python train.py --dataset="single printed letters, digits and signs in grey, bent and noisy" --image_size=32 --crop_scale_min=1 --horizontal_flip=false --method="simmim" --loss="l1" --arch="vit" --fused_qkv=false --bias="all" --drop_path=0.1 --moe_every=2 --residual_init="scaled_by_depth" --optimizer="soap" --precondition_frequency=16
Rows from expert 0 of block 3, named by matrix and row number. Rows with one number belong to one neuron. Each number is 128 + 24 x the weight over its row's rms, rounded and kept within 0 to 255. All counts start at 0. Numbers have three digits each.
# up: expert up (model.blocks.3.mlp.up, 8x256x128), inputs 0-127
# down: expert down (model.blocks.3.mlp.down, 8x128x256, transposed), outputs 0-127
up.60:133132111114121165080140108152103148123125148131100139131129139084088103098126118168083108167139116124164165122133118103161114121110123146070133108122129178117124146175111154120135126105124145103096108168119112176103118125120151107126088101147119121107150100146127140121142119164110145152210118138118138101091112117118162152124079139127113142132128149097142144144124156109188142089137
down.60:087108117122134111169182127121163127094124096106173131127157137125134135142144115109170162104150114121099097155133166138123113087144137166156096137148117114116104113111104120119115086179137117087137083105131127092136139173165107160142141137119133144168118142117120111126146137127113132114100137132089155156132149153114084094149152119119094127147126098125136139128176117188070143133098
up.61:098150114156140107155116113108098094135110133123160144077108115123189129113155141158137098093125112142163109111143116137139093148133126152115105093129114149120147175122117116122173143148165117158127135130159139150168114121128132071113134118111124128161104112141130122098147090110095129121113168071106151171167149101109155101100085155073110155135122149158131152119121136135108100115091
down.61:134127153114136140085148091136111125133115148127106146197147136116076158157101143101159159140159114080145093124114121132110115086160125106142149145114117094141127106082117131111122152125086115114095124135112099181117147149128110168115135122141100118094161163137111146134147118122099088150141103118162132114063111127150121173149119122167140118083118130097118098160173150130136120116130
up.62:109122127116152133108141122185141104133121152135130174116150178162164175113096137114116133102095136093131120151124094091125133163130132134137105124086131144082110105151125154135086139139104100117106143104133118118113177112158071133129157142099112122118190153106166159121144097162166110112100117139129159131105095110120097137145105121100172124088115133119112148129180152123144129123105
down.62:145120103121143153150126125111117167161138131168125087139109078145091081148135129125130125155145115188131142135147126148151131056158121118123153131126112135150114161142119067107154148096142118113148127140153158128106097114093152140114120119155117133134089128153106093124137138123121112107148050118152088144158131156140100098119118133119126151107117124121109107086063110093099137123131
up.63:096114146130157139110113140145090110133158113151108103137156123169157118108135142149100135133125103112158155145117088132150118127135057099116173131150133122129130129172146140087126173134168160113102100154114141104143094156123138112133130163114151163101095107098088119150102157107116115101097164128094148139186103087124149087120151115140137140163085115114133141123157139129173115099133
down.63:153159154126129120131124139155137146116121118135159146124139088116134123141139117114121151098130132133103162124114099120132150119092127082106163121146089103133126138103163125197131099131111123084118193150147090118177093150133125105161150179095131103137080128105171107104120121171124150158084096171109110121143167105116114112125137120116087118149092093160133120153121114139127132117168
up.64:120129130134164126112119137122126082139167130108134149120181151145092151158139089128103117129138144142121097100094207142129094115096102135115125088142125080162108116070145110166151108146157131161138142126127122094122088131129167125123127129158158110142116128067092121127124138169133186132117151133125151097122105155084139104147134131144066119140111127141135155148123120121128141111117
down.64:127093164150118101109141111132128111137156123090123176119143172176125156125082104143120115117130134174122106128097148147076096161043068120125151100140114107146109105094131128127136097144155138127143176137148131139130104124128158128136125114128141100173094114106110115126155139142134154106150115102122125078108126125123130114178162134145085100147124122116147170145149106157124145121146
up.65:122162120145159113119133135133079176103102148181141163125101140101143139116137135144170170137100131111152132139132085075121102095123132104141148135126112143134140144172094116104121148124146121128128106098141154200159175116136136113125101106104093125102118095138149120148122166128069131142135122148131106144138127111147096136148138120143176200118117164118115118135151128110134165135093
down.65:134134132167131132148141100105187112152127146103124131104153099171112154118113130094103130137194149099083107145124155157132104138140115154150120141099144115133091063077107131115146130141137117108145151147128105094116071096127107136156125146176159117162095151125112118124184129139153137116148129084117124118096129139138132108131097128129087098154108140112169113110143156119108100119160
up.66:164099128144129100122122140128120114117101120095170126126149097100130126134150146133125136095097115164085126122152145099089127128087181091151144095134163163130133099161104137102134138146142139175101164141140170105101111151162148156133139119125163082159136108126051143121121160136150155158113150134160147140183147134130148102117151160107128128096118145128117088147115106099122145114109
down.66:139174085087096119133140154128118151141125130170105171109092176168113142100123125120137123189115158119151159125125116161125134119155117149127133163092124151142107156092161096133133156121155111105152112126130158155145132116097090090111141144154163160106093122127151142119121112123127114117089121106099100109078098111092099140171107169136146126126124116117134116150148133145150179105167
up.67:098122116104070123167128180127120126122184145138156122181112149163202157162103097132136110150086144153120106135137147086110106098105145110100117119119123118164147129136114140117127126118144157142139099120119156132126165113122152139117186143110150117127060149092126141139125149115156122135100126139108077096146136121136121120123140066143164118127166122130130143146136135110108121147103
down.67:090158148110110156139110167111162082163167146163117126165139099084114100113122062144137138120132135130143098055113091157121115133149138152103129108132142108118126149104135123121160124138111121113128122107114138130120141151111090132112155126117102142113179154164149170124142139150150096105142127111140176145110140143136132142123080125098099103157169132089139136131140162145133071135094
up.68:133154107154128144076127167146110132077200105120156110153097118088138127139129144126111147139087115112137149124133103142143134125164152110116132184117144112086153125140146118137165145103116107125133107128143147138134143135091117124091152151149108094153091168157092146099147132122164180122089145114109114107114185118111140140109089119129110120147102141133124090130073137167135093142121
down.68:083108112127156110135122089148133093133110150145140185124136070128157139150115160139145088092152141171156100140144156102112126123113126123132140095169103117145117138155091136095121110148123164098144149137115125123107135180147120125157119096103112182102175119103118107115158109119140115139121120098131118126158097117148135138208159135103088108139153082139138100117126131116120096106128
up.69:121138128093114158126159122142149106153142132137112122152172148131113104112080149079094125172082157117153163151154108089123091135147158163122067145149101128127129150118152121137144162127156128122104158124132114111130148145166089125120103153133101128092098127097157199116147115119125150147143119084108116108092140141088097149130089116108151135109095162140112139135125133152128106086121
down.69:138104126165154105148117134120123157114091148144158109088083123121125131078146146146137153084156115129128118109106133147145143073128133140153139078122146128123158140178132134117140051142129134113137105106169144151105064132082167115130106133119136140134146133163082091122134173141121121121098138141120131095163104132154150086133175132134141135143144118108139119139104097105127159160150
up.70:165092179112104113158101138094194169142114140135134138107125113126101106130106112129104102146097127162129159124137120093136127127048149103122099129121119129146169122137118128109140179131118154149127122111137156125117146112080145129169129107123110113154109147127123122124119108145153142094142141156142092131138088124108140067146104136115169078154133145103160161122129114168143138081142
down.70:128116118131163169161141102178172191109125123141105038137149134131110135099120122141125149119120106118131113102078156157145124129104118140113173124111123156152131135081136088147090073111130154119110110163087136119153103141140192099128163143139117125094154132096097120143152150119113130141132104120117146119115132098116121134131102149110141116167132133123117116112108138143114178145144
up.71:155137187118124128126116125128151117151142147152137099114084130161149075161139127091139101128123130110129113155122168101073070154128136117149105094149108117135147134141147131130106124112141150161124135115102131074110145121124137111147078088155108093135104123122180157131143136116145127140145136144126109119133152138133128198172148137124136144137177133092106104151105169095129082168132
down.71:112116107157113098133092127112098141133192132122174094129135169146141106163116094172115129144165122133116099145149131100134098080102135094093136116092140145103118138139121115120130123166127131119179140129079158153129098158141136144150168101121123131095184142163105117173135110116074106141113176117119144151105128133088147130096127136101154113137122151152137150119120142142112125080151
up.72:113162136138128106096115137112134139152113175101106108135109113151129080116118132083102147135133128136109110132112079118100096130185167145095110137169180145175078151174163143168110104134123137116130100101133096136107138140180174131150114177098139164094127147135108140148170140140140117116118122132153156131136100127109145083118136145088142110121111112115116129133093150109093123112136
down.72:131131133091118109180132128142083117075148109150144132132167148121119137150135128159134134116111144113130100109179170129182161142115091129116160142061082093103163104104089103106130177107129112109125153127190155124140117122101115110114145102166139107135130111113124101129121123127097132129112136102106128137142171108099102174147122121148092124120146115140174142141133114123155125173128
up.73:153165082129150107129090129128126121146116112154129136142079153146111087162092141143098119111118155087121078122126098079151103174118076129145130106147120162157109126124106142126113070147135124107125126139147160150148138109143098151105139112148157097156111114126153139097162125108120106092151138119142133113133096124161130171124120095161162176167153141093163105097127148148126123145158
down.73:156132147149132133142130086094104132126154147085125101120160119142120152106135133104144148126113141151166183103101140110127142063111153165102171137105120123099143151088141104124158129111129126165111107132099134112090105145123179143121150180107092118129146104102134156166091176133121145163131123123141124151144179145107100119131131127074120117093082110140122151152112114099107147129102
up.74:111158147127133142129142141111104130121101117123095142120140161116130138108085117127157159098126133167114163149130133139099137138134115105116121109128177129124130154126093090119155148179097122102102088115136165130121084167138072098108109114159135172117142119152122137146139118106167131151180169068082119135151133092104131103135132113166087096125149098126138113145156148160174093121116
down.74:118135094119106100081095112141136142116123167174174120146149128121104110184165132107157121116103150164134110117156137115107117116105160110112131080162103110126135144144131076104150069143140084083146152090123129163130113136121112111149147146150127151136109124144097134155178115163159114104136116106108158104125113132139113127121118175170145110136167115136102100097137128118162096117157
up.75:158163148096133132092096124152129140132194118129124114164123145141139158105177146120124128168102124149083109127099092107113135083117116082123150134137089139130131156115140110145094121075125083113141131131159137097178115143098139123124138184125169114128125152148135163124139139079150120138153141114122136137156118105131135127154129164098126149126063127164137099134120111134153094092159
down.75:099140129138082102062110101105123112142134132120112140159102148127096108168118147141149128108089154171128134109127092138132122121126165107142129087155084139110174141158156129123125070119091155118082161122140163113140102153131089117160168119106155124136129143132148120126125130145191125107086118122081131111148136157139125146170145146150107108170141145110119086147122127150149118110108
up.76:105151133100082085111076127148130133112152105132159129146114167101101099129098124120125129113097121125130167109152071118124137162100158109151154080144088141091129151140133169113148139082159133113161132116151125169106127131103113134139163165110143145137145147149136163151134142066144103136160145140159145114152142115135105165167140139117129108134108104156150088111106134139145085094148
down.76:088133112109121135078102130084106107126105120140121118132066130136105150149141144161164097142089152193129141106137110104094145138105160120109149109141084132163159132148134132128165112134114137109129137104134175126096133149121098155112127106116143134138157127138134130111134148121158091122148126111111115092144140176104136206132141170127141155140152153166103084142076138118133111093123
up.77:122078146131114088153132147136088143142137173093071109139127107124120118158111122128154105115108141176101106123139146124093142144118103139074155137094117159134125136131127116095073129104110163130153115128122131103122124117149095140163157153082157126113101134113144106153095178087114135119122166157147119107139155094151128119130184127143135111105162118161074144145140114136166116159127
down.77:121145150090165118133159141093130109128135152121104129130135166060115118099118154148076151122119135145162137111086168163124130102110112117099116176140144127164150117126112136112101134176117158148143108122120145093154176146151136144087132110116124110112104111196094141090136120150141123088130106144126143134126124138143125114128123126152124073118135171096129128162120140153080148173098
up.78:128102163126141143150135164097124109069110127153117122091145128116135095133159121162114099158093111159123128085124176113119140144138150124099133127112133138097087128153158153091124132132113152138134128142156119074145130160115157126160098114131136148059138090087076179139116130138148129149106122144147104125140132123113129150128133129166114105164151172125120132106048110127127105123148
down.78:177114088143110067171139129137093148162125122083159122110119125102141141124097117124136178114175145176152110217117145092122082107107135108146142107135135116159158115114090128107178121131130112128123125118102129143114140103153131106124152158119118132145143122155124104128157128151143140122079118139089121121128104118111144101107119096138147159119160103159147140116158152139126174120143
up.79:135165120130150145104134119109107067146132109126071095095104149125127120112082130117138147134114116142113101164142129139133140146093130169126100161131097124084138137139165095138138110135074136125135142133109111126159150120104140137130142128138107174070107126111134160151119092152066089167110156057167155134145106119109114144116122131117133151117124149145139163167134092142144145099112
down.79:123094174130137103164136132147153153129092087133170143126140097129120148121149116112122134136117132104131159075078142117118104102137128102158159116102170111132174141123101147134124147124142104131108131146142123166076118117159142153108143152133164101193136128151093150102178149100147134135119103148090090094102148109103138091143139145127141130138144135071119126069113151117111144145139
up.80:110128122075128130111156143129125145090156163170129117123143134094111168130109161131144106100072114152143143122106113138109068118129178146123114121113159132121103151125115110110106125130124135088135106139130139130115100097120078134112176113110162118110162149169110120184152116109111123105156135164117124123131134132130157138131085172147183113099136130146148145080147163156134134075099
down.80:131116106118161170114119122126140168184117078109135098121121138115137159123159136161175133164134082140127111093148115142168167117133130107144118087132100148124120124114129080101150128133158106119112115114155155122105161149116125114143110131125117116142120148158081097127153111147120119053129103104135174142092122166143162175111124129141136159076126113140131161131094136117138098123082
up.81:125129119107139116139127127115170141189087132094108119174126170170125177125093120163137117121154133120134076148110097126117120132096114123129086101112153151120153160120124123130139114136108168118170148159127144119141141116127114172106114117154080111115112148114193122140115160122141149153120098128137112160121129123165151111103142127081145118118125104113114180059155117137102138097104
down.81:140135123107122141136121158155096102169138128161119115159113087105139122121117132130131081066087108138117107082104169135119154128146080163115148139128139097101133148091152154095071151127155127173135124150107157121135106151138105149132163100133137126081136171120115159147140120103108119120133123153162134128119152147129142069103150174118093124151130160109153083127128113148139098160128
up.82:148105083124123087138135123116104109091107157118182162111125113139128063130122107097148133062162148152164131141113130127106134165159160137159121120144167104099147155122097099099142160168116129156107109121109127147113123113119108157105142138114091136131138147078136093107133150158081144118109143159127124157125161155145147130107120091140151142086180140139113114141117098109120089143130
down.82:116134124135132131083135139112120131158149141144100107145117122151093187170109163145103085177097128146110155104125123138131124109087113085101124139142081199160110122143151138153116098090130134112142111135153152094121132118145126116194131144113130135152129106157116120118124120129156130125124119084128121150107061122117091136160134176112094065139112119130116148133127153132142162119135
up.83:109087180142148124118123141137109137137094164126124144107126140109097116150126121125149104155134115123118170143134144157155157149136136160145109133117152159141070142100115150087103118136153083138107145129132146102100141145081097161162152078126082112122128112140125127162103179098142123084134089179149128167114145080152142120091120130133095143131175120143123084128157111119150109136149
down.83:142174057115126128187101120118129129137177097135118119148135145124132133067152148148105134135114111194123123121124082112140146090117105105139180101172116125139130122158148109145154135127116171126147141134111151100158098088157152101137118170126104133100148129123126130114152121151105115124125157121112129104139116142127124081168123124177158104123087149124097157154118149149143163139123
up.84:172136153173126131153121167140164123139090137124128088120097124180129108133108101169108103137148143109115149160138116127112140114114113088119175156106127098132129110147137121111147136132098111130097179121112095160131115105145086136120171135142130122114130144087134138083108149121160160102156086141166091128098137109109133136103114120120101101110065153131107179100164105140110167122113
down.84:162127088126120147096135165175124128141151120133084096097137119144088161114111132113158128165101109120145151133081155145141111118124101144147123147109185136176149159094112124111118106140146147159141118122081115117117160111138129141107127151099148140124116132073145109163071103117094123125137142147093118215116127112147136125081133119120121112107158127148145132106117114102165145139100